config = dict(
    n_mels=64,
    win_length=512,
    method='mae',
    mask_ratio=0.6,
    encoder_norm_position='pre',
    encoder_head_dim=16,
    encoder_qk_norm=False,
    encoder_expert_mlp_ratio=0.5,
    decoder_width=128,
    optimizer='ademamix',
)
Rows from block 5 of the encoder of a small masked spectrogram model, named by matrix and row number. Rows with one number within an expert belong to one neuron, the router's apart. Each number is 500 + 50 x the weight over its row's rms, rounded and kept within 0 to 999. All counts start at 0. Numbers have three digits each.
Before each expert's rows are labels from the 100 clips, of 14848, where the router gives the expert most weight on average: "peak on" is the class under the peak; "strongest on" is what is common among them. Only what is clearly more common there than usual is listed. The data: two synthetic voices taking turns or overlapping, over music, noise or silence.
# router: slot weights (encoder.blocks.5.mlp.router.weight, 64x192), inputs 0-95
# gate: expert gate (encoder.blocks.5.mlp.gate, 32x96x192), inputs 0-95
# up: expert up (encoder.blocks.5.mlp.up, 32x96x192), inputs 0-95
# down: expert down (encoder.blocks.5.mlp.down, 32x192x96, transposed), outputs 0-95

# expert 12
peak on: no speech
strongest on: background: everyday noise; second voice: none; rain
router.24:653526610554602635569510437479545573525557488567479473502566522547561510441532496551548495468460509470426497467461486469444512407505522481584460419477464521418455497476542541537564476485477549456467542531474508515528567440473398572515484542498534498551545509484597482584488387566504522415
router.25:575518585536501563547504437593552541535599526517488445508526537527467479458557503525520427462520484524450491491547495504474604483545445501523442404434491548456450441556450517475573457394498514439541495471545484517500502561552417584563462457573491444498557537514566443509585440586485474385
gate.5:523449431559518492457506434500513556426558460457495470456420453431576521520489484455491555499483519470542450490501517438523403515467528525487433507501530458432509446491511477482406534500506481554541539462583535458431488515505547451446471449455398488487482511575586531437515498555469520534
up.5:465545503526504507475590428422500509502483507514530490486504463556491458514504493497480435503520436511478531433446500562428550456510449583478490432501525517464538504534478465570482481487408483560498526530446503476468497538512541505500578536557450600502530487492424488408463476539528527496
down.5:385436517515511403464593512436516447488504536441508541417442411476541484477500516393451494526497444476521557607378583431457545552477438409452474478619473503435536485421504539573442527468472444552476557564516475544540573565585509425471568489534517472430515494485554529485464511482534506569
gate.6:474512520455445436517518528451618540486480456569525513659473457517582537546539514540532560503531474520651482523451545492502523502521508572546557430495530389444462463558394463480598471619487503553522613503530435528553504485478397571454580476543481427558517449483563597574465473445556475498
up.6:509389506483460473518597522483455492426523496504503561535517441482504605565498410525426510459522495564555445514442515561525468514477518607541519447528538487446420448518608548514546486474552454489489499515465464512521611477486468516530579536510430591489451493597435583477506505525491446556
down.6:528502585466495521531447535437532625498567534477532430594514451548536447414535460495586468504458519457508529492481540443485484558509407509534493407566484556465473535471608441486421530524477461544435477568587486526513530456482390492501524505437557560492443564489553629469627461450535526558
gate.7:504436510474494462438502552498512531524391515379510480488520531530506532544532471516530569517485429598520467507445551386577525532551512509528473445427641507519467569520382465479534481481543433490552419428484559598544457449538516455509500499473474479478481496554487585516553527526503428477
up.7:511520495560476476397458521514496524597581536503607494568479451455506423395484539481449531479497391595521488553509447487504401439457441515510394555513498422520500559563528514526480524531452574598470547547598397502572473493477538554445419578532528564404454534495591505401509500510518483489
down.7:526578498481476507504476455613439472543540531483486555515491514540471513622491481537465462563539450446506504495458560552439483560538470474452470525447529417476564501478453574548556536513555481538517544523483571437479522507566406519524508575559518376588602471406470501542498480502438493388
gate.8:505598518423502511531423400434491467506515499498467517528454439503540500525544460548543427488447468503544522523420487471479504480560563390441491508559466534550458430438468445553575535425434513475486573486437532464531551485552459495516495544587401412553510447547490454574587452547635510499
up.8:497611549388475533516500373494492524431504442511442477559416412452542555566612475507513464528488437553565514539532490425521508483509541485476487437496550484502479426466479472579515549446510531506521597477532363463514625465497459494438488534584409425514485467478556469558417468462529540516
down.8:481440543463524520452506537488497575504542545528513521485441514489443493554459425528465551501547581491504508404487505649460568560556466549603566473474603479538550509431415573535545434467443589571484490397461605614449473424439527520528439553500529500494433521395520527496482510491494530420
gate.9:502437552572492459546480482525549538514597513536460564473502466490502468439537464479523469589453550387505554632508388466483452487484523433489542510559493439498554552533475494477502514416597603561552621528543437536519494480494495502417381552542510547440594350605549542468368501452509542548
up.9:496500444616565427518465572427441394492421515562546509506450487488539472619401582542502532488562591440534451490545418541464445526480404519486547527599445452522457514482538574487499458465482490417524445360581497501520497514555454480522543449553538574536472522549521471414603547599501500518
down.9:555509493393414560582383521521585539448518527430368529475461480587527520471526553505506447491527577547528563565506444484617500495450544483497505502473545503443452427509530398522529586518478569509584422488559461615576580523427465480506438496467528434612533496473557469519492522555482570605
gate.10:507502594488609628494548469486566507548487480500510506487558441451536529480413389454514536394390501474517417385545476545517551592459476487550450510438564510498578593466498560456551471462485429516530446528490548554465521432556543495555503550503488462617433489454443546549482475459506511445
up.10:490496496537519531476334552477462449522517566468566458558457532472439374471522524512482552510494539435463531582553517550508443495479449477478522602496430520563537573533487579522415509524485518387412425503498540527479441481482337439438477494498510636532596495395500584454431424560483522500
down.10:463498430496500462421508495487498415500475582564575536464421460427509451503489511487439591496450545462523593601516532479484497449578482524519423593512449507480499555536394526457460517513498456413435468521415579466492485446509400475480590465468509487414501577556527458461500495550535489499
gate.11:513551478463484504506475462446510485484458458473492570555524464420613501553535519483400459529472502613567490572452463540498422459454524626504437490469505532489503530451522464637577571454438472473531464397587453593577504442434496465505437514496376467469458363539522549460499462509483553519
up.11:530424483433501493474391512535459447508427519388524472565519418468460497600488571485520483472482432494497478466464423528524528465532387495526449548503467504419461482426554499494419609472455526437453473543438538501555541506577557417488430489552491492531553507517470484551555464498551562622
down.11:457545499508485463455505487562463507526533616479588572442475511526458515521537490458497478571483432503463508422526525424536475393524503393554522539476597489559480542577472520519560513576517492524541456474487535446465526426540556539594589498506567554351489567413483456404445514501498412508
gate.12:528437552526472488498561526458511497567492550538521400490516444485494469469526413529488597628450428409496576512445488482491489503553563542492412524333489464491400529428460504632526477487523525588464535480527523560485505486554497545564551448455569524581430487517466471428458480490542473536
up.12:474578558519520518472557526542576511610531526404520517478416501449491424557500430575516542557460449379471517373528512478524554553602453502569506516505457415459479438546504524501507454501520539564538415413452360491453458419528538505558506498516502502488481557524476458446487528503518428561
down.12:560494510537580501528613579447490515488577458523553491477598488533478505414589555511614566512458502552510588681425542428404423416537457485526402419531508502501475540477574528477473518485464479491384558520486501436543538531521473570484512547411511608489442541572475482534468386415502483420
gate.13:415524512556491455549515549433466474454562508501474488543385440478466528529491502402547607559547569446535497486543513574539500546537483505491618496544407426487572454563514490413551507521505498497605513534490436505509462432569553456399533560539396540475488416475500546552440470527486522541
up.13:429404389413488500383523561516480511461451543507444548467490505442465504544583454470486447505497596419527421490488542507464574531467467591478480490492503494541450497565400474496430518534541395542512456397585465436527460549389470477471522447531464433397525557477522458489476514409543426482
down.13:491562629494642589466495523496510568495459542482481550441541514477469542498554454472516575514413444552491576528538535492413455511573487498567536436459472544552552554538532474510415460434522419615462466492438486488409515495484523540537535443477455532408487543557480505502532438531561499520
gate.14:494509499432468521437592491492480498446439492472452464543491429472450535545526521532433525595607484482494519403458565428471537535553462599522564492516483480518423523495544401565541404449506538515496466469438507446520549496485526408411549519435497510533486529517353551463591538482521485620
up.14:537496430391491498541383416526478456463480526462534541448514492526500495544478518544542467481475496600443536446498469580545485470480560509479600462524546529593474483504538505528503542426452402382438464573534463468495558517494460519491451336508445489485400506474463485533501525430502426531
down.14:443548422466468406505463526585448449454494550445484475440498454471496494531536487478506622481503519532559539413505518513570443545458489553503480596437565471503521622486402540438527504499556521490536548526619537524462469492542520473524503617593454447483458566510473520568499509497442537479

# expert 17
peak on: high voice
strongest on: clipping
router.34:526535462502483558468527456473421567532550570577437550502493484445565554526512465497589550477473434525538499492489425499521444361581474563502491512447486424597480432518534520597620514482534486355516495474466502451509553504557451471535521488565633552489454509597431572518485460550458580533
router.35:438479465528443439476438446578390489546555449428461433543413486403440433516528483418509543557525622468507549530490478549485460438514473581320524541482422555507569493499520533548502527535507501496499558497439595396482489538416556454524494508433429525439544521508443480510457556527500483468
gate.0:606413500465535536407444531453596515526530482433565568492547527548611368388449559511530603368495483526480518574498480555527498486465433485482508493553505501493482469535428484486541551536498664591473588403544575536520494397505462568475538465517511509523395514537440449523443477497523516562
up.0:425499442461495462491489469529473575559557513595353512501430564454531496466581485541477546504509491455473464510433500448496539499410447568509552554479454499476455487502507537469546418504449503547441483396482447365458462422537502473501519545429515551411451421534436487508458487496496554526
down.0:499441519497436418541506440455495442485509567427517500493499491461476460452530458462500483466367504463543462494436457452449516489575465500524501458479501470567485524379587548590524409442447616529557441549462452504446371466417513524452477494445514520559503387567552565476437606484540543554
gate.1:557505501449457508548495417509493504506495477460530559470449530477560567464513486504431388509540406488544506572385475494432467559460504504507540451572514598481612466554472424498600518501473522564473540485611649511511550540465513499463507412492402514576476467583599504517447548488588516505
up.1:528467528462594475462470608521434522552510586590637605523545496505456474457423585497475501557407531485461505471551480443485486461567463494560599523494534453542448601511509433546501387557511540504523456469535549546423435472500462505451492485485578448498465516479478471463430447581444528569
down.1:510552564428501530561561471410532553490491471510440475495561572610593521568490476386408581477471499469496573620473466482429539554389589441460456469575484482442510444429526494456458442501450489575681506556480508535431430464442520521455472438502417463443508531371492543503465593543424509548
gate.2:568524508546517486535564588520504452588598532381537548492537459526463475571462484532479416488461436578524489540511498502477475499518476405444563551433520479495498467410467511497504513566476472440534503636420518629467547565486532514463473464565519469501541649507518598549494472513523541547
up.2:391514420592467466555444496464439515529496548471411430525431501520460530458486554443530497614494551376485528426495527549489536544463461570524528518547468543509477513572542556462444504436452512505394506530529534495483443508550571409511475557435527419541453498504486443408458596528513457385
down.2:505492546464526460440537428502358443479568509501457592460491574511522535509568492457544512583416485566463490447430460425385528519594494461579576473379455504555525459452461531526581442496466564500564515486498467460505500494489467495543497393473527561509531409473484532510479519510436516476
gate.3:584429520349536454524419582528492400578446476513521408538500508461523489486505467558431497487483490535527513570534498621476500523420485486465610515480482480464471446529518521434464483483385543479497573504502453612556541526483468522505363553539483455467489534446565493573534479534530464482
up.3:477541547481461511479596468528454587494503440449523525511498530514482519570618551494474464483522477459417451488523467368433536514487452533505591527455598512538576568444522466494548400551538518467481486408530464437450421500531472587563502481526521595512502474540454480517452463604512507569
down.3:623492453469544496576582475544566572561493562488463481508554405548506469542492500629528488467561512533451616572459580516480450549409517558447501551502483464460501477489458481408535479551509496493514479474451544542419524489568407463495445439489565397503584534431517538574488499528502582441
gate.4:353550548475570572513405531541462431434486537533450563403550513652463543633549477452518528493483484520534543442452525441455558510632529529507506478468567494467588509488419500395491525415533512523509547473510501458403606506564530502559532496481469464469637565569493488493582575424464502527
up.4:442599585500518590488483516509444478442562558530439570509599481655495518583525436475577529466503462517545505464493508508499528478612527481509459475474518443467557532516397438424525529500514508616558482423557487453477564539536525533617559570513492524466545493568389465476557541510505523584
down.4:569448490535493415518526493501618535479492468420524364504627484489580443424545472434474491539350550530498428555537541499544412495515470499538484529498432538620482491555454527557474514453484420387402549459525418522561447461468452535531543550451472535564423534407578537523510425449561481407
gate.5:571484550433523577520574400401523511540473517415468544557464435505567459424582443576558483453459516499509442592443453437499448570491518488559462529622455442504562499614492453545555507569482563490484466489549566467473499547498383539451445548516503528573480459491560537440460442523520609522
up.5:500450534510498533465496467588479541505464434500423538402360459483481496515526447522426490563504473504506456557521569534481468478409472473442515577496463497494536581544417493492467495452466551497473539579499473498494550462582541451532450644478496593549557413494496507507529552685604532514
down.5:406502483503427485521481542501481430551533515505499517392451494495566539452587527459547476501446520501500513549498461475635368430531503537528487499394476438551495437460580414573479519470496447469508427460452421493566504506511599557519488472483513506416411508602392497506468501468486480540
gate.6:497529521514598459444482516486573570498474503521451441488422467506528500458437417455470521583473496513502537553521466583556463538520554477532477499494522473467480519475433481470416537427527545563636537463518520593499546507526619577572530485490498567418469520381542496534502530498450585513
up.6:485513468522502525627521576458556375477577553526569447614572459523491473516437440479476522512549417538471489419559490532499496472582487433447424521477418498430460451576513505385500462508389487514454588533478566521666540491536533475494494499504496458572503445502514534472605474408487533428
down.6:482419494472494509469494453526556550412530481403520467497480557565422458458441508489466485520508533464516501531518461548453568558592502562514499422497520537472533513462463572560519572379493583553488520561555470615501480471520523518513510553447487593518468522400569456514476576582447543438
gate.7:475398477429567516457435582598536446535450456507448512512420558638516451497580527554499494493505532550462478472538561409501539556401388478485542490517476456460461465425392455449436525582479510493521519494648471476500565449476490577550454521480492455614559485511473511500541469545481435463
up.7:499562517485380537507505473478552585503481584448527444420481548450468531517454418516426473423577508422520495566464539444470551425587472457431484457465585520494429556558474486519522532437550484521567524431351573516530464510499461499371545505524435434515527519544559470530489493489502514611
down.7:537437458451556504649604482601475480520469469546482428507377557540494526487421532545494466568558479487524542487452553515421556520473546555502625536431535543472483523480423505473550509498469514420532475554580482418534543552532553539474474584564553527501546474478504487521468532565500460492
gate.8:442502523475501471466527431488426557467571446522578408588538502552445469499517497551433519563518534522551486463553563631479563519554535456500521567481546474494489584471472556424490498586534530449570497591453541482501463488595565438599561473546527474482527499427545476350499498515513484546
up.8:494571466570522404547536511455449466514573505526577573478591545464461518499481524508526517607513456524553478557473463493461403442481548519609511555541442464507574540436456510527505489585579578473435520541512543514556514553559540344610530589489534555414484524468561514548433485494523486545
down.8:510522584451551490534443553521437510510530451512499534450486546436471564507483495522607499532440505496531487461428424515545502399539528505533601504417380463565532534513539628455584569465492546522389402500537426463455586506531483528495468486461499532557577469521429442555544458479471493508
gate.9:524534467413564466593562484548513513567514480430452476467480395562451523425445558543460470487519393470500509560402512499529494585407477432574514477498513470400462391545510405480453532591420514626513489562535562558511461454586501495542475385540461374503473412538540482513495568488530517422
up.9:621512533574512497546476524503441406471506491577460441505511535540582523429499439468516535503473490549481545465513355600566518492585555553452529453440518438492441430558397506514566504391538569428533480530592483542541484531467477476510485496451538491433460464518464433623454559435452544513
down.9:491471442436450516534498498525535456505456562388522464472483501501546481469397550481478394497508513480562512506526455503499523558532551524459519553472436445538435424480420471526421548404506527578507533552488451587576543475519538402381500586559464447503529465476496487469514497512410476545

# expert 9
peak on: high voice
strongest on: high voice; background: none; first voice: high voice
router.18:509506459459531624435543515456444478631597477491551532501537564442528535479464481532542443483454446488590524588496512514438432467439525496389422493502435418469524491527525503552531541470542430484461496452406487468486570544452428417549468464440461376464435503463453495420506566488423558492
router.19:447543521583469563531564519602539511406584452479434472441593523575556509429595501537465444493524456420541472477466482530495470523596421563530519480505536555473459463543448499510557465486589604566496515477496516459519503454458382579536458513526466469547541508485536545495572456558415363419
gate.0:454517497462483487497505554548455438470502473504493468408476454541478508469521543451555634577534460447469543527485482461556543538456519423420492634529513532479507476617532378546416514516468507473506585611530524581445570482535513453556594452521490512491475421536513461523501432511566549481
up.0:543515516429431478429442432427594356514533480462435450498466586517450504486569548405490509432484533522510482512489520542534472500458449536561557457487539513486502595490489450505503505421457468533495446492508524476557489563380475527525405518548478547455542555476528444576494533510452495518
down.0:546541458447471434455546472506520388552545454477578468489520478461520522493401495474500482470462498516567517463411454504486459433472505437433559467471541507552489477636506375526507484520474489507488494497445499542491401554451559581460507533516508374496416474443469507438428466526476489547
gate.1:475542478500491526428479483553452493546549519499533494529544511507484557498566561414493445479425489568493554557442475445475494463527569311469562496375522499531541508509527551463497461418626396493448504519479482471513498519529503466439578523519511458577510483396575462537505533409604472534
up.1:557475485465506572398598524567503456592508463510558580540456502488535498450495454513518472428481468510601514581579474487425444520434498455489419403525458431495614543463569565543537510472577423537486513456479447555478498517499521433562511494515543408557436545457555475442504524451604511516
down.1:542404491513440536397481499498506557531482462551549517458521481479495524516401501608523414458473367453506357491455461483572525446523483546537432499520524487408399542473486531533454461357496591423521492523506493480480469498491470471450478435432602487503409510511508457499491559565493437474
gate.2:490477476566384502551402551468492506461439500564558585513576506430464541569478508431432493457518475479417426497356481473486526535557558487414511616441528504515454445433533515545397572429461411509483515563433479499405458504491552508461494495568528586476524494495549565501508477425540489584
up.2:474434494512535490504518555563511522481539518478502500522380453431486482583443533436448544445539528407544516476479517522547519583525503464441472556532528552544499500543525450535494564536494463549517416552529581532433502469479560531539497399486522454486459411558360559505524449429571404556
down.2:451451537466542542511482525475527506495569487385485458507529396565502510511569520426525517504430525440496573488501531472602469450389462507518415574515488558440492485572449560482500430499493466494402430508472481560480442450578458493544494524473550467441437451517465538482464438447471520461
gate.3:536485549513449398499554490471552561459536518496461506470452444548512466441490548457518514516491509492587439512491456527515445518582460616520466398471498473613539486558520425456540532489540496519523399516453499490511426504407454530507510559519421559395463486530429466599488470524473504525
up.3:586476511453516430499528419530423597507453428574533557488506462477513483408536477568512415564444523544539515442510494560576495468550542522516486383480544451510488493464590394435481541507538491542503415625506490509512491517438429483431460522571471558446486509500416445516440486491467527502
down.3:418437622424574500534450541483444480493508466399467492441481470465525528518527507508446548549494532504514519435457451571520480462495514541544523495491465524485542576552450519359494428504467599534447435534547553516490582444536491433527514610464487482389483544545523550478620544466545537474
gate.4:372448522453439500503522489520545401529373538492557565575461494489459566570603507519568562589503533485477495511492490483553571442476477421536425597490451498538505495520454470484511433525493469485527524529459564433515441516514616535429625416569603569505470482447521472490442473462583456560
up.4:438538470501585541499475460493435558464487595503557592489517450492490474517565451472421564495530532522455554462529545526444523451506434491465503418536513486473358426467483474536503576441509474538514531523516445517439527549494526488606491542518460455533506397559446608498539578467489557550
down.4:494490371428447466494505533470500481571469477528481440481511526590474461563400537503457536452513469431537466557473418446459491447532507526492498442406474439390452434513522478512561436540407449523466533534543544501505548503508477492462497592553449423639522479538453531507525560483442565455
gate.5:519553519535563530515484489607474423435497529524502498439523583460486538504543485438463452431506462531466493485428544422444524690611481480451584534538512584506540512498596428433447473487557524425506513601496474564516504477562561475511502465477468514505531466504524529485509493465604450481
up.5:485477466538572510561445572545463468428496596587489531510486539482525496559452518455473466485500465538493478520442444479474464539578421388454473556523451529487457481524526454515502504533530509476572508584411426533527577504481480488424494436416524477534508465537418611563476531547542486572
down.5:388484470530544534449501574386441492463515412467467514502560494474444528539559475430478527495494467477464556418499481506514580474577439531610405441542416512463371441483470571451415393461412593503416502515534567499485498467521519420520500503443507583417456591506456550481529450549466461532
gate.6:525582562553519475628524429531512442470410570553538427512442599508492557483534411447513485567541498515502439513529506479586483509486476464558435596545513523504498572490502528562545558454507510447554571516576505553464536445479386616450508437522493502517496538494545586509518373473540555486
up.6:471439489395436569542409536431446453395512549438515577505544475527492496541472582557543510503442590550535508476483488531572490482476409520503459457568574543616543403446483474421555452581430529518548412482507522496476475555506542501407514521453387538478532503599411487579479413449586426600
down.6:457534534492483462446520483582603413492461428532548639521462564419447508528475461494517617540513490515528443536418422539475537465499517515433631360441427547515542567604466384553480599486479545506512579528538516485528520556469463395476502526499550440491488506478574528527608443563493536467
gate.7:503419470468537520470515496482399401522436461520495550455472466482519498556440494489472453437484452504482393657514466487536434558457453505503464453524436432478458476402536544551461469469495459532569431473540523559493510528471476444462510359498594527458463569527485448445498554476477519465
up.7:548497454494464487417548555502518458517420541463524506464566600449514510431556696542473548355499510497453544485368606508491515390516608428496515530524496493502485468580447494426515469444482566552485463501445472535543425479476469452431515480488440591481572406510550501530563503483569496630
down.7:507440548592465474548563480462551476469507531583390531438435433511516529464478434440495460510441454468478557440529539509432523501482442487492513449466508540551467515419529486619523465496445487511536444583586620450384539559474476510547540479484479426492432505520492622461466595536568550511
gate.8:490541442442481487459456506593498550542506448577509540525455467363533425479486500447513474496515488524618502561534540496584499547526477585476461492460482411473500461629596555557515534373499446493441502518483514555432492428497542484514473443560491468457453430465402484445481541478516517441
up.8:444511530560417426482528532469568557503531496448482483503381539518487461450481639407567617460514439524555588447493503518547494457537555586489441440473487500567567440499427492489489505534528500493558511513434453525573438534511463495475476500447515524472522525426510490519446488527523459658
down.8:485368451508599487487543500584475505456538535481405510476533500443484468546441457572468523479464571537450430495551538497480509521465383526477550560403582530505484591453488540593491543549535471507480527600498525453449551514501555497511472541532485484550464536570515631540509508537517517486
gate.9:468473537514452445548493601396567525467548510484434567540543535519567520458530533492565504548511536483642573444503483501476458383516439468556432480464510492528509400493470436480537409456547515540577535471463422588573457475456502569491465565552484527491500508514615505469436511467505413500
up.9:493577548478468514552510494490477504513475506532519596470528529469520527436625453518577460535477450519575504479443416481518510428513475443516572543559588579552517436474561439525518452547537487515597525495600519504512473479497541538420490489542468606490498534568574420514504473549502523565
down.9:475375518463494484513466481401474454505470481432452392593558469512524559491562487458417577535478517456491531392465515525557512516490489520543428542487462503469484452491485566445558510495440436555384403470432480536512455472500453428520476564456503358576510495440492624526569464452566532445

# expert 30
peak on: deep voice; low voice
strongest on: background: none; deep voice; first voice: deep voice
router.60:503563489611563487446470527450517498507505522484477509466447475446587474566392613528555567447483470450474469464492470477447450493571557543499520534472479496491421497516412480526445507453471442453486444502490503484598502528521554537426517495548544597537456454561515534536524453469463435469
router.61:564508498439554588409543526479491537571495417469506458492428549439557502486420512497460537488497507556524385475548495533529510548461517487500493484495480448452379487549556535506507578476508483553543423542477444569538469422450612500525510568502510492533451570527496616544557555499524490564
gate.0:475473568465508428473507446565530472505478623489435492481535555587499525428550481550520509545591569419433540560472529487507511506479527648547430498462481490495537529456425591449462411546553448502361528429488483449474547510481456523487416533417437450420623555562562432458475508455387492428
up.0:557480523503521490422473549561421459515476489521523418560566541541551474430540519435527530425433506528503464671490544468475477529424492478492528496422533462467466508551522572491480540484404492492480440497535448580544511476399505599506463444526459460467482484454548447418529495405448513504
down.0:535451371543436449644425474511502490473481551502522404484548452521465540541455475522465408577495562432524477509551511492517465468425425550470560505441536549543459445573511495493465425477507462430489472460526546527484441525463485484564530474570433554621563421495537581549487516549604596465
gate.1:589518444446467459595454531521594594540564554437450522519511515475476544530590494539517474544516543491493583508429505483511559374462610426496544501499509557531471564467565448531443550570486465513527551493588574460451537634430518514488513511431564539491461524394520525473384422511515402555
up.1:434534508477535471558510518488594474550481445506433552531506433548494503548594508576522397615556603480483595421454479442507530507580504569530485519496458494477514511421478467550468528501461458548530506425510495461482479467451526519497531485519558507541503464429472437469378531395462546528
down.1:415479505430509479509499553583503513582482615518590502437498536434569516570514497481519373552525506475515472444456580469446459490462441480480564529508573509548518561530575541477427446474554391528478488514444428490550480483487636483544491375539530512465553458485511480447466511383533448574
gate.2:444502368516562497497532525462560549502546476375563468499477445518512400538592549472556546496481570409535581556537518515482502483599518459509555442539582665524494582435607468541466435457441471480539454546487564533374445469530524577518465465608534521546451477510515538461414420506481466537
up.2:444572481506620564407588478520522519582522481496446446372501488434430458479532485545516589557561577501609435607529503553535428479463525506488554424468552570448501531564415538512494470458525503510555515462468486464562430497568523482455421568538497504455480601537495551580548392504397491491
down.2:553556432526515418496442445511471442492451557445499507473526430518481519525516506483518432475446433490453492581526540579517503451476417500426421469557500509492420476605538513543440509384529494561541523600402504465420442589499487602582502355441449429545556564501504504563552545511547473566
gate.3:469410461479479526481537475455495574494527555452528543538501461499402498480624502589515526515593617523530501515467547535454528464449487481517534533553502558542520515443512531442431490553531530550505478465532432360390532517428375520502546452519521520446548555511450500519447501507353441477
up.3:445560494480539515511498530565528489512470532426420463431475508518484503455479544453463561528474672516443460627531517442520458521514408481500534447466464474449539459513467476420366523479478571486485529534524461429519486467395493515528476483476519433483513589496537556517647541376535439501
down.3:453412484440550439531462517579489538507482477419469517437499481534473508556502595485518505498532514511535477460481455452428506550541430449523498482357575580502472445545439460440459465588489450468374525384516502506552492403454521469509454503470473522488462507520529473509425474435442432526
gate.4:520501390439526489604536533490424423502590501552582532479526508608487491514465484646477521502482494550499456489477399524460477461461579504435518579615538528556522549598497590458516371560539598473481534525516475479480464448541440542447550492440577483537451537417438492447351587485489501516
up.4:421592509510430496508470536417451587465562445527492499489492486425527500534568526509524510472515422462465507309561442535419505442535494451479564530411523517498529546539475511485473544492451539431554430585488423483556559540558527533517557520602527529540549414447604527493400514453556512450
down.4:505545386577445430542502476407514516446431592529535563396491503423571510496501510553614456498525583403480550415530580526508546495506491596489507558507559475523436477455448444469467454479459487435524503549500530485624506528485536503487505474660526514512531457512554567570450547525547568509
gate.5:510459437430494508457487442526372557523565490560542548590581523531446486512548429449430484436462442460462621489469499501460600411522487482487522419458521465534467461447502391546510490438533480456443552492479507494521494490494418515497595407535474507417564451470457397482443479515575459532
up.5:486524506562516543463468473550504493476510556455443437449528513565470497417561469422487562592523631444528409563501508445512503563524471575507526551548477569521387506542361479404476577465568446519468495402624463424581434492484494493477497452442602446450497518536397501495568543492476478569
down.5:506463522444509466491507532505472501555511459448484453473486464468533486404524492418468595485443576481491501414444492432528417511542582496571463539552503520563445508516401524585444458420485574552429445450464509517522525362452491540465474442454574530473417480453439490543463521445417392614
gate.6:501426499446501516473570544443536488541461450486590494412455592397556612522498532555452486552486432514452521527580512524400607429479560413455509518543569563433561529525578496403446458504464508482511489554548456469475600589539516586514458482547524473539504547422473510467497494460465567547
up.6:447490536476452479560464583521561436501510418444516534559484528557508463577462541541474477540368518477539529496462561395439488433539456541473478468459478480514416500504578518439487541533439623466477413536437525505531475504459522550484584578509559514582543561496628547593515482473574491548
down.6:532589422490500496428507461515483515527540589493500550602501512475476505481519489561643456450525511432473433446393447520569504421503553498498460549478490504517523467532483481553582424563550514508578385448461534481523476506363521539474477478536582519545441395473397486461515470468369485522
gate.7:491531538443439467493490534539451531494583491442462501544535499557508583448465525443503541553393621499503568548512491581486523506549502516513517468443483554547659497524522516513482471532546490457503619479584538465557495476462518569484550449590440544441491455536519613483479512446478448514
up.7:457532461534564550464370493436393392489557526470505393440510476497520460532419520562548537501515556458576481478580496650516539523566421556483464405449428443439515525533503522460474527461479441548467496433616563487507500484428558561504609451603560484529443524504501433496541525484451508487
down.7:462467484606538520608482542358521519412494559541521483494568468485513559447506506573553528461483533413550490391454480463571528474527504479502423441620475530542487507500549531536486465431475479488421398580432453555430449516506484511473531401495465530551462492616538542381431556461468511545
gate.8:417480479400551451458528481515417505550498536512470509495602515468483491370565435579528504498457491443445467602486518368427503500414510475584505534464447475464469485495529559500482490486431455469455469467496485506464528487505508471540577490575411461471570498587425418499579509475481538433
up.8:476557477532453511543499510397525541453502462520518601517398477404519497528490442477583497419448500462473488542520470536477526467543568409486575499553541592447477473565575485533549518481532536461571599527508495441550541599534523513520520460612361586477422452573544577479390453463527556532
down.8:380451565432563584449520475484382498514552459415437560508478490484472573445550519455449574435495461485463460482519504532472538482568534492482434484501492543467478611442444508495478558511503505530431506593529478457491543482546529492530510502391481523443412579538500520423632481441427462484
gate.9:463553505439397503524476542459542514460510554428512495586496462523432559609548527509481461596502554532436512556448475381552524535480455543471462509525485485492527461391468504428506493621582494470491566462319567527495450514496460548467512570458530480456571389504624490529524489493568505472
up.9:430525557464406481485495474418497436493497423505478609487552561510528487497611504443426416622525554424445539427450433432479479521520493584528446522430451437498527513453463472423477465534555517506512467479409512491501393373485520554540494643479550519417535498456595494475491541383536479391
down.9:468448515532510522411472475412466467504404479561496568497422453474522539481538455516507440501519525436501525406539528540417530486577610543512486579529524495539457450472447441480406435404483480431587401502577549471548508516525530566469545515558524478442496538480523525421537546546537521479